A small image classifier, trained from scratch: norm none_scaled_ws.
Rows from block 3, named by matrix and row number. Rows with one number belong to one channel. Each number is 128 + 32 x the weight over its row's rms, rounded and kept within 0 to 255. All counts start at 0. Numbers have three digits each. After the name is the row's rms in percent of the matrix's.
# convs0: first 3x3 conv (model.blocks.3.convs.0.weight, 80x80x3x3, standardized in use), inputs 16-23, a 3x3 kernel for each
# convs1: second 3x3 conv (model.blocks.3.convs.1.weight, 80x80x3x3, standardized in use, transposed), outputs 16-23, a 3x3 kernel for each
convs0.0 097:152101086112122120071150132104109152125133135090094072159142113123156074142098072166067069157120071107102083094125166102095120115159072103203128120127100112073061126125114138119140154113111127140077094108160090099158
convs1.0 097:160131112186094066163098121134113158099132185165150178167154086166154079138145038144126125134128159094108137126147176116125177172128152180190185120121136073117104069072169093060143148124128148134123135138111107140120
convs0.1 101:113137136101078130173211205124162135088144139138104118091098071074055112143116121109089106086038060177061123092066105101126214104110138086095086116131151082134092157147132124102129118134124102098148115134214117111185
convs1.1 093:128156177119152174135140167168140147154153152136149117125112200126149218149185200161122127178139113112102090205149150176147092194172121155111112179108133156107109147123121079118118132130124058090100084118054127116098
convs0.2 101:149136127161134091107096108154130122110096122155103169043201175139201119157130079132149123135121112112076091125143136103147132110159109109132111173127058131030052119107143108105159118182178179115128126110095132059144
convs1.2 109:126126112157126131140116096068110188082160197099175236102111089077073083069041149097135162080139152120156158171126092145117144116156161161100138147140149121196125121108149127113185098112146140136159122111152118124128
convs0.3 099:100125169138175180078160113145169120167167109161178155040036079072101113116112196097103080098139158137171132106167144156158126160130109086065079099126123196148135172135147149119130124129145182152116177174112161157103
convs1.3 098:134146112114148130127124152110075126122079106087117124077130131074128138143170138097134147116114126161157100167164154164160138194132160086127121107168148195140172179137128134102084110108164117124141103093158134138133
convs0.4 099:134098133154129142122080097129131145101129164137129152201128133153114151144143155147096201255133163119155206094116126101114118071077081118083108149133075131169103154142147163154135141115114115167090103177103096120099
convs1.4 105:139124087090081074080049091147102093124148097144141140144140100147148121090070089111115113133134143193157172128136144164138134186174158088127130187190176165124140105079132123096126163107147144123125157166177140166114
convs0.5 102:155164124160100133165187184178123144100109181097122132089094131142138121088169127136119125091066140167147096158119142155154140104101140142144126085094138163166110157193145147128147150146167154173123150127170113118101
convs1.5 098:144153091151116167073148128156091109167115116116110127115177117090125100089096116121175109088098114089157130115128166098161183104168132164146151099130101149134095197116143091086154154187161080103148096092135117152136
convs0.6 099:112130157078058142151093117171135118117146132126103143054117149168066129118102146145149108104202137129165152133153151183082108087162075174149122147143171122130151129131150128093117111119115140128161156168211105128180
convs1.6 094:149118105149091128103116188157104138100099144137113111098150113156148092165131131124186187076129094132131128084074072108056046105129143095131131050159201097153148118111113141119101163144157154135131142136140148122150
convs0.7 098:083148108142138139097101074160190131194131102147110114127130167062134165111098160173172066121217113149102099117174142104116093150061138151151122207177151179170145073128160113163134128122144149130133150128149104104135
convs1.7 109:170144115159172141139136063124134146140119131077044088139119180157083159107147185147107117144101096182134074122112138087142173087107147152154066153136013189096075196091125110159172097127105132152159155141121144179171
convs0.8 099:087130135077105091081095126134099126218142173198122144109093167117124153073123168102198152120124129153155153085116063158147153105113130147067112157111104120164162160147159112129144090099145106103124091150160111094150
convs1.8 101:192181161170116169190147110101114124107116099081122124143165144099107144088139146142085088132186101131188141159158185117153148085145152095071093139124108191165104139200126124159175106131154116138180132150217166159182
convs0.9 098:109106146072088104123108091160143131149123128121158156143166104143102135129134105124170129105179081117208131122119106117119149104121119136098080138087128135163195152143142147124144161158144063105124075097144048073127
convs1.9 097:118123109125161126105103130127125158152114114138108118109136148097127128094120127175145160133101107141141138121103152138159145116129154109160154097103142114117178182172103176123093114133119182190161192192139131152159
convs0.10 097:181169127173128125130066095150132118144111079111119124146179135078135184042066075157171146068123173025145073129129131103140119127177102139136132121151133054112093118095100116151144213164144142161096117098109064107120
convs1.10 106:156145114156130081123100087095127145112138179177162214157140129118138103094052052084168154077095154112111128153110130170140114099128127187194178136135139098072102113047161120073114131104125162161195113088153110093109
convs0.11 099:134136143120131137154125126145091117129127137132124115113147132142118085109154123108055142133094115126206135147095102106108173121067151133098173145078094157117122082120165107109170139132115120142136128114141133088129
convs1.11 096:191098145134128158076131149159152139158146114130104179114118117122158188095125157094148132092126101097151102135157117125204133089157154195108127194127130168107132144095109098128175129169178137152145163128144141131145
convs0.12 100:094130160127136088133116114096096130170184151157159154220184161154072146165094092140064122140093159118166198158094099183131098102153179164163190114084139133109105077083095095089111121097098142162131135172151174181162
convs1.12 097:113206185175196207173155174141145104162140102128134151049067133104142181138158184136145138135205152141079143128162124121080066106092088088089069085120123159126107155185138148181099114098094131151117140121124115131165
convs0.13 103:132139094095127083100159054134138167141088146143123105065087116038145111097131092167122129091108135099121110148103142164118136176175117098146161108162144173133115115120154131116148103119147098074104171129160134126122
convs1.13 102:150089242091102189088142107079102148070122166085116177070131174091141209124127150084093160120142215119151210166158174097135109083079105124116101119137095104158111100125158099143166119097115136095121152092153146118134
convs0.14 105:157158113147159177135104106198188168217248215185227182164183123132183140114171147165140135105164149125151134157155139149160145132147143168163162133143149163152162152181172119173184118153180102117122101132138132150147
convs1.14 094:113101088139072077111078095119118084080107072128135106120130133136084095118038052108084117191128119198130085155148122189161098146097094146146138137119121092096118091095108111146122094137128151170143190192163126173124
convs0.15 099:125119104127101134164109111099091088094064093111086131128156152113140113144125129113141103096177108107097116112169142119156155107136112131151148133145155125122094126138146123104105128122092097160169117210192124141113
convs1.15 091:115077125104077108131140135165167140187161124130147113145130140165124116137110063151109147157100116125133156133160151138125126150126098155145134124114127156109119142141131132113122161152128123088124079025061112094111
convs0.16 098:157140163168142163159195157108094124131098084121122104116112148124135124158160091172083119138083108132146128117069132098096147147112133139122109146123105144137140097093104106116109123122106085059108112016066134084125
convs1.16 107:117138133119158131139154137123114103080114122112134144110134126133129130174132139165097057176140083163157122168144136151115136147129140141101132133122115137128125144153088146171117119122114021000084003000047069030082
convs0.17 098:112124131084068137114141103109131143147120128145170151085117164105107186164142120114137115103074130098105062134136164093121166113171144098039072140094115111139144149156158107179114123163129093074125024010092071066109
convs1.17 088:151099090138068070169129123146147173143148164164157153202162145131136141121121108144097133095116117115091125143132123136133128159128129153152208129105180120093163115062106117113119146180177119149138095128158102131143
convs0.18 097:147134141184212119167228226100111138162147119151155126076122116077120155129095162164074085170081111187079092118153125106137112089098131195177128112150146084073096145148137146141128124099123136147187149155147097118135
convs1.18 110:131047063141086083152143090096125166111114136120142137102131136087089102144168158140091052149130093148145100127113112121073105158178130123150147100107156117115121128098108108123128134119102133124124136145136116150099
convs0.19 103:125125117148120108134172119182221230119144158121128147174152173080143167158174153067152199150079164131067061088194172078164198078021112138146121182224162130191204147146128122136146115114112143127124099178148140136155
convs1.19 107:126121096129176182091100094094076091100090090080071099098107109066113119094114132142145148161075126150109171079061112031006075065058097049081102104087112166133111121130199120105099103096088133149110104129088128147108
convs0.20 104:130140138115119134126046115081096192092138184136111187140133128141113106126087137082096151141129123180089134110080140158116144123157105090115120077141161095133165133150147138139105120117113147137146118143135112138110
convs1.20 101:121100097099086155119120149141104111136109113105079095102099139126135173106118138154139131139141145140132152120078148090141182136118126110151099164153114142141115118110166150095203134164158155145152158152119131128107
convs0.21 100:105123141149093148129081093144130171125120144144105116153143111082127150124138100086164108016192137044068113136078097120126106126184118130110148115138178080084139146146141147142138154179143159115155130105150109110130
convs1.21 106:118079084145146104073110137068080103111137101174130093161147130098134152126124082183144115108172114155126129080113146092071125132132164147109115136157144119112123101064152167091116145161104154145182145109138194166130
convs0.22 113:135132140112135113099096147129118167151123145186166186133052154043138175128178159134069133074062098070076107168132104128109121109133140179131105119119098113076106161153166171171157150121107080000054086000071156096161
convs1.22 086:136132178146143144192169154118144126129137119110109122136136118105091116137141110117155138135146110134128050178174158150148134127158104159131123176149136153143141165143132122130159114065080155151181146200223154195190
convs0.23 095:149191092170115075137103074094099185096106168106087111147134116134106114127109069116060143177122157146134091149103078172067079149068158081069109110099152095158175142131130133127154147157154151125096141201159104108136
convs1.23 110:093142161089133139062113147122152113147150143120114141164103137132158121122149113179051128213102103130163084100143117075102139053088123095083100095079108113132138079170174150175132136090136147106099119124071124122111
convs0.24 106:110095100155163110116166112085081118098147131121192169056088064129099094138111129074075106143104157133195118086118086111108147123115138067046058108120146096103090126111135110117124118146123165134116056134118121142103
convs1.24 094:084094117159129202086138192073149097121158102094149138002048124072118141135162182133097124211059109164142114130126103095128163104112095120106082098092127124096154147108106126201166165137120181150117179137103152185179
convs0.25 101:176138113083228124146167127108143149136128139160099103129141136066102163091133156132174088181118112115107142150143149225143147127100130074115080119148140158143149133129146111108137100104126173166160130074166165105136
convs1.25 103:144102179137113064108152091110135162129134149164126102135181158105131133092110107157176105115189161139154124110172119037143113131121132175128115169170132141142114139167162110086132195126146122160142168135152165141129
convs0.26 098:101116153168091084145100118140121093129112123141145161193114098158149108118111137145126073120106157067173126112189144076150255057112139105092035094109090104108141102125135145169142111112144142137144117179164077090137
convs1.26 095:107136150118146120203206119131096054126141104127096099092097121098165126138168118153124089196158097113098067115144102008106110051088093065076073096081102121187163162205117139141124136108106144133147137140137135130186
convs0.27 100:117106130163130165105064123140118120160150156183129153155182080131042055110110157158150118140109099067096130112169171127071109067107147183224144085073086109108099170145114154109143140143104146133128134126165185159107
convs1.27 082:103135136167075063156174140118133137092153131121130103077110145183154126135087158111127163169163156186110151205164120188166114120135127145138117131158106086151159102148102109126116097142139140180165176173176146144160
convs0.28 098:070127109088097125164120102144159130130134107158125109216157143174149139131140158097068061173077086208113041126138148118123090120136082105065075148091117165089111123160144111191154144177129121075145163178135132119122
convs1.28 107:129117096125102066170127093135088112145166152096171148091129118055099145061057125126109119157120111166164175152131104163168173143137197182179133177170163173116105150095121144110192107148201116137145113128105116159111
convs0.29 104:128123108136116120105124105126147180099127150115150154101100161124042170128044144041086122165061144177113123115138133148105110133136155049069159150109141167160166130139148129127133115127135169193177132171190125173243
convs1.29 103:145138140099091146140102135154082062134120083114108075131102113116119122122149143145049049144149001132172072122182148131201133131195133105063095109037101104122108131138139165132095159116086118092076078098076097092090
convs0.30 096:114178127120175101163138093147130146144189144147170164101124170135122067133142106130109140099128139182123158180219117119163144129145110151180187187095132127119112118122160100100133112115149179155075164165151144160130
convs1.30 095:117148122097143188146123129126140123148150113105120096167152117176157122156120093108111108154143124078146161127127116103073115122141104106146107155139152119112156123113083113132101131153126133171126107153156113096132
convs0.31 099:147137068102057110138189146107119111116158142130117119235130115104032145060103169130084058105005090088126139145084145049123157103201115151121061089054073106122107136123127119123106123133110165134148147162170140185135
convs1.31 099:117129150112131105175160092101113174068155166123161151166147140173138131114079067098121102143139097143125112137167140147187120120204181181160115155139093125140148151125057073155128114177158069073142098120126085112120
convs0.32 098:140129167125139181104049133129145123142137118114095116129069148050074164064095088119129116173083051050126093097077132142081165156181138086081088149159140172133152146138158113134148124142136112156111112124156068066133
convs1.32 104:136160142100127139088106139104117127115129131154158140093121145156187152156140122067095133171052104210210098112086094160118152173145106068087079110105069064123089148144103109214123098139111125092091132168125160163156
convs0.33 097:156092114093089110138099141175109123122125103117137131054088163081130183176184169047140152070029216078111147058113121094116149123173177107086069133098088126091120136110140115179147089116144150153167116138107131127141
convs1.33 102:150137196147071135129127187163177160167175133152147124174179168138161136106148140126097142162128122128146119165132172133180156102120148175147145176071109123044121058075090068164107123141113123139127085109096130088097
convs0.34 096:208117120090124142070115128159157173159133189100113138140038066067084149099119106144147145161148161107220183120105130122157126144154140102049079139168145142164126135115100136120155125129158144150160137127132086114085
convs1.34 103:134075118089159151104109117165180118135171161071114108141167125134125122063115129070106100102119166120094159094131135153120098169150145113172168141173135131113123081065062190125100167120142124132136120137171088097147
convs0.35 103:121128098108069118112123112109118101110127133133168158098100086157076089161068096152065151185109101185131115151109087156144034198157166178112135170106100145110126135119128152144140147118094111139106117161130128150184
convs1.35 100:139176166152153157144143162128122121135159130118134112130146126155141103138133145134115104144146122120106157140142145177102089181143112102115127143159163162097108122125154157164190136116089174193096178179135164143142
convs0.36 101:051092117092119084034096072119158114145159098145140133154054101157126150085097136105153169146100141052104125101232151143126183124101164165165094163168096087084146114113134143116129144134151127067108102116100159135144
convs1.36 101:175109108179161145120099107137088139124140154131143192128133120113106109113186185151151129107109134119110142137134127053063139174090078155145088130106114131086061145080124124094121156167143165142172118160161099166144
convs0.37 105:178138154127146128090129041151160129106116092104108090146137114039113104040073099156255119178149124098129171189191150116122099094086114145176155147119147080053083162129137125147150135156143118087069129114104200195168
convs1.37 110:133165185151164160138133135112122121135112098194141110128153121141174163171174183092137183066082113132106091093083128107071117126079114138145141137155152137104082135143150121108119143112105109104127112086084122134111
convs0.38 096:127140092159131138146124125241146123196149124161147106094113124113076144178120151162113199179090146243137104117114163130147131161152162127129119118135123204157109154169126111109128115126126174146119184157120141142126
convs1.38 096:120165146120151176169160158142107072138105057112065080170155100190178118161176157134146076108143123098132174161122164134112123088124129108108142136115186117181175129151161114129132133143133135109093076090116068084091
convs0.39 104:157088127162127160168129091125093122169111130133092121201128109122137130204111188148126124124134169178058127174128143118130151157091150162073014170102091162116104131128146115146130122145142160133172170120137213173112
convs1.39 090:079086135124148134130110147101116155132131156137130145097092122112064151135121142155119059129182137078087109173167117178215130178156085118121127171158155197167151105115182086131138095135146125111112085095122110110064
convs0.40 098:115139133148142138138093068115084084118082098151137138142117090118140047106189059142115078095162094076160094104162126103170097127162077115103105162171171103120132120102084154093099155121155138125127136141119112152153
convs1.40 092:173152087153136110151152177123157158113138172084103127160166152124129113155156140134130146167139118092100120149121121168141189137131183127115162130128131191147167100110151080111111122158148130150129133106121155130142
convs0.41 108:092156116118128163091145153115078121166109131148095125121152129142139120080118078087146048134133169126106139114092131088111152104130168122090114095121160069095145123158150107144138118133189052063127072107094072095128
convs1.41 095:138122165145109167162161166194184132179183117166160165140152190139129167117126199142123156140120167108105143094143159155157118144158097140108131118112130110128182136141179136125161125098137158164150140161176146172184
convs0.42 097:164149106131107099071180117137150121123116099105103117078098083075128156105106093085083098145167169099120126157158106190125085162080107082056092139124117148128146150126127141145186136115140166178159127136070138112118
convs1.42 105:093143145102112137111122095155144154173154159121163173160162119110182134126116089107171151093097128117113142140080105155153147112132166164169170096130160128177181121131100191159071124101115148109168101031111123090116
convs0.43 099:154163129167159104135191123113123108084108101124126150069142130103121184115134183111132123120106134108044129124108109105169086134154157133113129171109128148178140139141162134156155111126160120147145163163111131200154
convs1.43 110:134097158132113112111126132106118099085100159104097122118140171107186220145178185137129078153212092121176158155171233115110116150182127114085072154119114129136092072101223087114188110098100130142087139138111152127122
convs0.44 098:134102118104157144123126139130123151103126103110136116120125117194109088118117109100084164149062157124098170198109099159126125087145118168148103178123173134090108156158138132131153123141138152134094212137105166154094
convs1.44 102:155158188134143136097095101097178177109162156117168176137138105148122081154133108125170118125119094140154156127140135124116098131126118167107101117145134138121148146178194082118163141115108136170101142152088098100076
convs0.45 099:111130140155113190164109136122108121100121143099131129168137193147130204189129082142138109074066232156088209097060177131122179150127154149135179119111193097069132127150113118191090117153117192165134150118143145113129
convs1.45 104:175111112137079117116125143157142084163143082116126094116097081129105076118112054088126135072116142049115145060133106074148131094166130151167170131190129082167142118124143140136099192177082092085128107089122084115108
convs0.46 100:139167175111172158089148171108116116102115119109129112073132105188179091086135103114112151122149155160193099112125111201161107161135106156156122145180147129093124121137128142141166135139167126120047218183063165130100
convs1.46 087:176108109107106095109103109139162112169181134109128148126114103102127053079124085115124066113138074143139111094083101079117107156113131166133166151092131103066103116112084135133109124139127143101142133068141141134176
convs0.47 099:145109151085106187112114103182170160119106127123117104107056133093093145076126124140100128133125096064065118103107084115160099115148155132146171129133095111097108138176141111111111146176214150207115109095118108123070
convs1.47 104:081083077131133130084078084118156111133122115163176177113152167134167132126137168144093125094099096182123072112102138092098141182149095123111156146122074094044070081089106141188091158159144130151129131172136148211151
convs0.48 098:176175126113126150102181096115113102138141114129137130056132053072165114070127100117156064081125056180159167101181107137161113125142125094131142092080099115097102142118120120112122106129166124141115143116118129102072
convs1.48 098:139131102153088090090086073128158110110097118108096116114146110100089086128097109131136109146085122186122096130134093181129098109120175183168167152156175114115133124136102106141103202147149148112100122104105182138107
convs0.49 099:176070131151084163096078135119115112166189128180178171213097094182085091134094125103085133092102143189118144106093109042079112064062139117150188105084150116163117130149122080149113139190143083069121147112083118137122
convs1.49 097:073165155100075101176101095136109095121128123145146109089100119076116134122091121204128126182177098139117115142136132181191150133150126096097098143134123075162121117208134126195152039059131127167137142190155151157154
convs0.50 106:079122157094189108119154114126157128143127118122118114115145134148073151120122131141115179131146096137120070078092217171067157192116015130177193108177142135079105129120097139157121156134152145142110157159166080093124
convs1.50 107:094108100140134106111093119095143098117163130128170146105105135103094148119168114120140100109094112121094108096079143051021071129099101126102174083087180101074139106120110131089090139143158123124117133138140128132119
convs0.51 102:069132151129159131132117099137132141121126150159188165048208138185152119141117138070188136064130160110164150118204111111085139159169189198182129135149155120086067117126141117113108141114139119101095087070126127184173
convs1.51 103:151139099191103115186165142161190104170145100121131093128153168160143161117088148154114127190109141104065109146135103176139135130143173156127146150148128106123104163156104133079100133124113129205134135142140151121134
convs0.52 098:141090106162165117079099119151114117148108138116140158151046085205155167164173130153086024167102133146175122136143181161105117122089083145129105174163134194190159091126164100123124096104124140140128131094109181132114
convs1.52 098:133116115178139080122138097088146190098119180086104133094156140113124136131140107122157174083128196093063137144105110064088103102104116160154144168158163127128179131153202069069089130113108133127120127078110152144121
convs0.53 100:155165150101139150216145156123118134135106133132101104162104150106088128187166116143077083161105137183187200132101124101175156071122145070069153122125100121078072115134122102150121149099139227096084214189085180125134
convs1.53 099:117111111111086140133087148145147101105175138129143132079120092065085124098122166108123080115130136160111143103068099095078091170163072118194144115114100142133138154084124102147111109140079100088078142134067142077089
convs0.54 102:074103110099110164165125083140123136135123164167141161015137094079159131142162146102147072049146135111120149101161092086108133098092166093116121152159149103128175146112135156141148172166143102121159074161189173194173
convs1.54 096:187111114156125098134143138107124105124185171060111102137117121113085086154122121121102142136110128100109122136128126100121129110112123105109136116105152169172179126121108109107129124133159069077127095114107121134111
convs0.55 104:114141110041111149050196178163132091169133093128115085190112131130127117112112092103107095111090082094109096072120137083100186099094135117120131138150097146126135142122112152115111132119107127149180136144119159126114
convs1.55 095:120145134108086114120121066119103105161129080104086051168105102115106123101091125146129112125155172100189127061096142146121123115158154181140155151134106105104131104098149102123174121117125119122114048088147086122184
convs0.56 104:139107121103181121093190136203155136174158123119106109107156152084168137073161153066166137084120083125105066062126086076127122074126135041136054102123112153126119154131181175135177159185168144125143126109155109106094
convs1.56 093:155132145125092126135109092150154108176190133170180132116155159100134169083112147129114164151095125167213163141123188160211198141193195173132129139130084131173112087112138095119175061103164144100118113133167103197229
convs0.57 102:113116134172137169166149117089084178089071151140100092052141158051100115123116107111188123071198160120134146078155160112132181110153152066117188095086209084095151124150138124141133134140143089095158085125153087112101
convs1.57 092:159133075150163131181185094147184148124166159139158141118146175147173181162140135089105111074140125110067134145183189073170184139179194120143162107136149143084104150105162161098132093098090126154129129145147132145125
convs0.58 096:142126128089080098080090080165143127153166139142154130118090131071080137175156146144108121072162110138150086139099078111087106157110110145094151112094211105121184153157108147169116142156139176113122130122134120129113
convs1.58 102:120135185086093152117103181107165178117136161091092121113112123136115182138117163172168104198190086130119105133163188143122139130115119158102084150127099101132094080102157150156103148163116133160074147135094179126083
convs0.59 102:174148092080111095129075098163120139132086124102086126129117092113039151145158200177158153172075118119055093131140152120092081126084116175158112152067141167090142154145133134119139146137126124143176114145184082138185
convs1.59 094:135187166118205170101126112129134174103127131099110125143166139159149173145109146139153124110144139132088178159183151144187103149116065121069082134088083160179091169156145105084116074131184083105101096113101126094101
convs0.60 097:151147113157088132118124124133122096151210085127132096137111110071094128122147154084101150119142179211117075117119124102114153154097148137153160154094068206134077129135151136190136136150102109097136126187104132163128
convs1.60 094:126129179118089149186149190140121103124131128123119089094172122127178153103162157189139076183228111143190184145128102103078137100110126107075069172133102129129147077139118068169135074161124119157170138210181133173143
convs0.61 100:096093080106162079145073115111102126118102104149140116127106083112152117142162111126086112133091091109122118172116170138121083138108139110132085103117140192128085102112118147111111167123116088109116111184152117188133
convs1.61 092:163092072121146104112196198131132103145106137122106078125119076133123079103129094147147142139182135116119123112138112052062108130149137148145161133122164111134180120156187099092084195159134148133119142132088115147130
convs0.62 103:142147150164156105172087098181126116146103125142131139141142117120170110135131145109145117146154132117115143155121124125109087206111080149118115164176103126150140139153143161146146135133153113124078154141121168128125
convs1.62 097:157133118122160134127149100115148150151146171155137155159141155159130144122072119151148126118081124142140117163118115152121141153127141098137128076144105134141128169084127118093164121114107140115125130128122164165185
convs0.63 099:105148136058125173135079131161136117134119115090089071016111168060194150104092087180185135139056072069043073148165158094089127083051136172151088159153071102112064148204153139144092133109102134166125140123129107114113
convs1.63 108:136113106149126105113077101093120141132155169157180186109152165081101161122165178116108105135107145125085114138073120208132111172146067186123116159126112114081067109089104129140125105132110087129137100126144145131152
convs0.64 095:089088098159130173169104103143114131117111097157121128107171152076079082155065136095123086123172065107058101178146183153115115077106128102183131118132148096055116139144166149153101135142114160106163119069146141145139
convs1.64 099:141101094152092113074118106121113113127130088146170125165157116166143105162160108162116085151183107078143175089130164057110193126080094080158162095174162096088162131106093107072125185149117153127127167060109170079129
convs0.65 102:132140142123073076135086126113122125126121124140149103146115169126077057137057048133131145088034094118158146155128097153071083098042126118098118130068100070055068136153144135145128147157120102124129093106125123089104
convs1.65 101:101100126110073084115133092102119143119151203178198227158123106132137100129101061124066157199065087155090102166136126158109123148124151110129185122075203113124189154191107108138115130155175124081110148122118173141143
convs0.66 099:131138128073086127092090146119131198151161207152146186172192139115129172082100189183200152125130107193089097096142167146135130104109136109143181119145143134121095129160151137155143108128142110119142171185161133145135
convs1.66 107:138144178110104115118101115073068086093137147123164151144109104092080139087095126103131140103118137143103143152133106125115095089085108099100123098096141058112143118112146158167142126147128147142115101106115090082052
convs0.67 100:156119180134101106112084154131126096156147130144139130135110195126135161089118141142100142143154080093144082123090104167085124206255152145078086118093133133127119129154156147126170166144128118151105156099154159149127
convs1.67 101:157134108166223096093118135151123093146086101104127093115108144127125156182149106140155119138123176136136083110120145093081055100079084122113118100119179138109168105097191135066102131109107109129121128116101099128112
convs0.68 099:163125129068121117187157168091091131149131159164155125088092149097127115090073074113085060041118082049173129182127132185139138083109114199215160093124185111071058148139139141116139167165153087127144162095122188122122
convs1.68 102:112126159168155143124157136113139139096136125087159164070121134104150155159166112129131120168194155087120145125143147159144110116153154115121136111107112116083097103158152129135085113075088124154151091049174092087120
convs0.69 098:078117113122135110166143142120162144162185167176166142122110110137111108124149132147137134144112086127116129128141144117157119166133127147123169161178163172125149149159160147180181156136160133147074130195113145147120
convs1.69 089:144132061131126080160147097152124134152141125154118100141149180146138168114119130147129084173163101205169124127146125119139127097122135148138136143139130128142141096142148087121117101088113102128143101162161115143158
convs0.70 098:100116096117112128180169135150143150116094144128112151206160139101119125114230149115109091095107085154205164144131118100107114152156132156108093148138197088112156099090091107111118149129119133112144122148198154149134
convs1.70 106:105074126128136117126178155117079095104093119127144138166117102118072083064096123106100099084141152127134115086128136144179151128138137092136176108142122107083109140190199208213138139102134072051056079079083098121093
convs0.71 097:108107199089110168127126113122112107145152110127100111200166118104155128089136143081093131156101122125141106093085089111210164129220147161145138150120087140179131148142169149129153159129130119097136129179139116156143
convs1.71 105:212200103137119099143153119111118089143186094107141126121125146178129108137082095121100115138097114131152157152095113118166116114137120175134137138164117161144113143124095105100147144169146100139153145159112109125114
convs0.72 099:136108132115068093089104147143098092143103126181153178079107196033161160170148124098132171029056155080133171103130139068127093124133152142098136149121137113106147112138117129151126103122139093064151143113122142105157
convs1.72 103:182112118137126120145130105178131075138111103158104094178205219190146144138154101135124116047071115096161119147093122158168142134159184171160163158150176156138126109047102097055133124134145163082106115111148116134109
convs0.73 103:187126106095138175125165156093077186089110154141131125102147134127177163139114130114127140138163194119157121123145145144167188111110193073109091044124121039105189173156130169143142168128129121111164143111124131097099
convs1.73 106:157137112078109112067087110179143086212130064204127096152162150145156165117135127103104128091060123105083126089137141095071132158095139112146145170159134159145118153140131179131138180094105123095134167100097155115105
convs0.74 096:136088128175159083109135141131112111151153128128183123171119099222131094138102108167149108199139088154192120094136117146173098111073070176164166131176154099120113111137137165109123174135133146114139127117140126172117
convs1.74 101:140106112132080072131075087091112151110110145108126147142146094173134059145109068131112091132186054120147066140140112128173177172164175168142144120104147032051116103107128149123132108184192112149129129128131131126148
convs0.75 097:123132139081165114125108169116174198163173145085105141113089110124123136102136169154055161103143139049100075107140132047069109104125169173136119031135159091144145177123155131108141157140173138198132144126147136085114
convs1.75 098:123087157106135096085101136105135140119096108146118131051116152091112134158139142144131175114158172134098106140162136071057114079083152127108129094139144086110118130171207119097125146117128094111121143108078120152103
convs0.76 099:110090125148077159113098168126145129104100129142129120087113139175116138142113153059128118061087133105098113156144120135063108134159095150187150187192210177159202145138112134118120119145136093131108092114118108160114
convs1.76 097:135206243163112149113119178155150156128116157113123106118124131135146160130096103105186171128183139144188161099120114104068080107114123077110063119140089109133089168232152135114074136179128135154157154153166105108104
convs0.77 097:124142081100130126118133091165194144149143110128141101125099159112111147212120121103061190146068146140145088156138172154112098130120058129078145145137128058099073100132148104144119148136140134138191135192157145176112
convs1.77 106:132150182100123165147105126128122093132099120083127135122166139094152178109201227109164083089159125116155123132107177143131170128155139108115076126086130133115131155067114071176181114159137127134113130130161195156188
convs0.78 102:105117117123034173108110111128147141140119119113146135172069090084086135156151105121101130110145117165125150137059059106235116185146142118081177138121153122079140149139136163175169166167148162121115155192113103121122
convs1.78 106:129176136123077104152138121119100110095139167140112135107163101105138122131123117167124081200210055138141105149177119057100130109111099141090139130118095086167152153149197130058119126114143132149118114133132154133164
convs0.79 101:119119114123090132133161161115114108159156148162151138132096113140123159101158201113102137139151160198136156156072064117130070148224200076054090051035078117116086148139169134110135114131124123122131119098106140119143
convs1.79 105:128123127158114131154175188089079067112131123070069115099127076108132073086106111146154102132160116110118131060100125055037049094057059106102071113162126116135130155145141108080103164171122112120110152151163128148160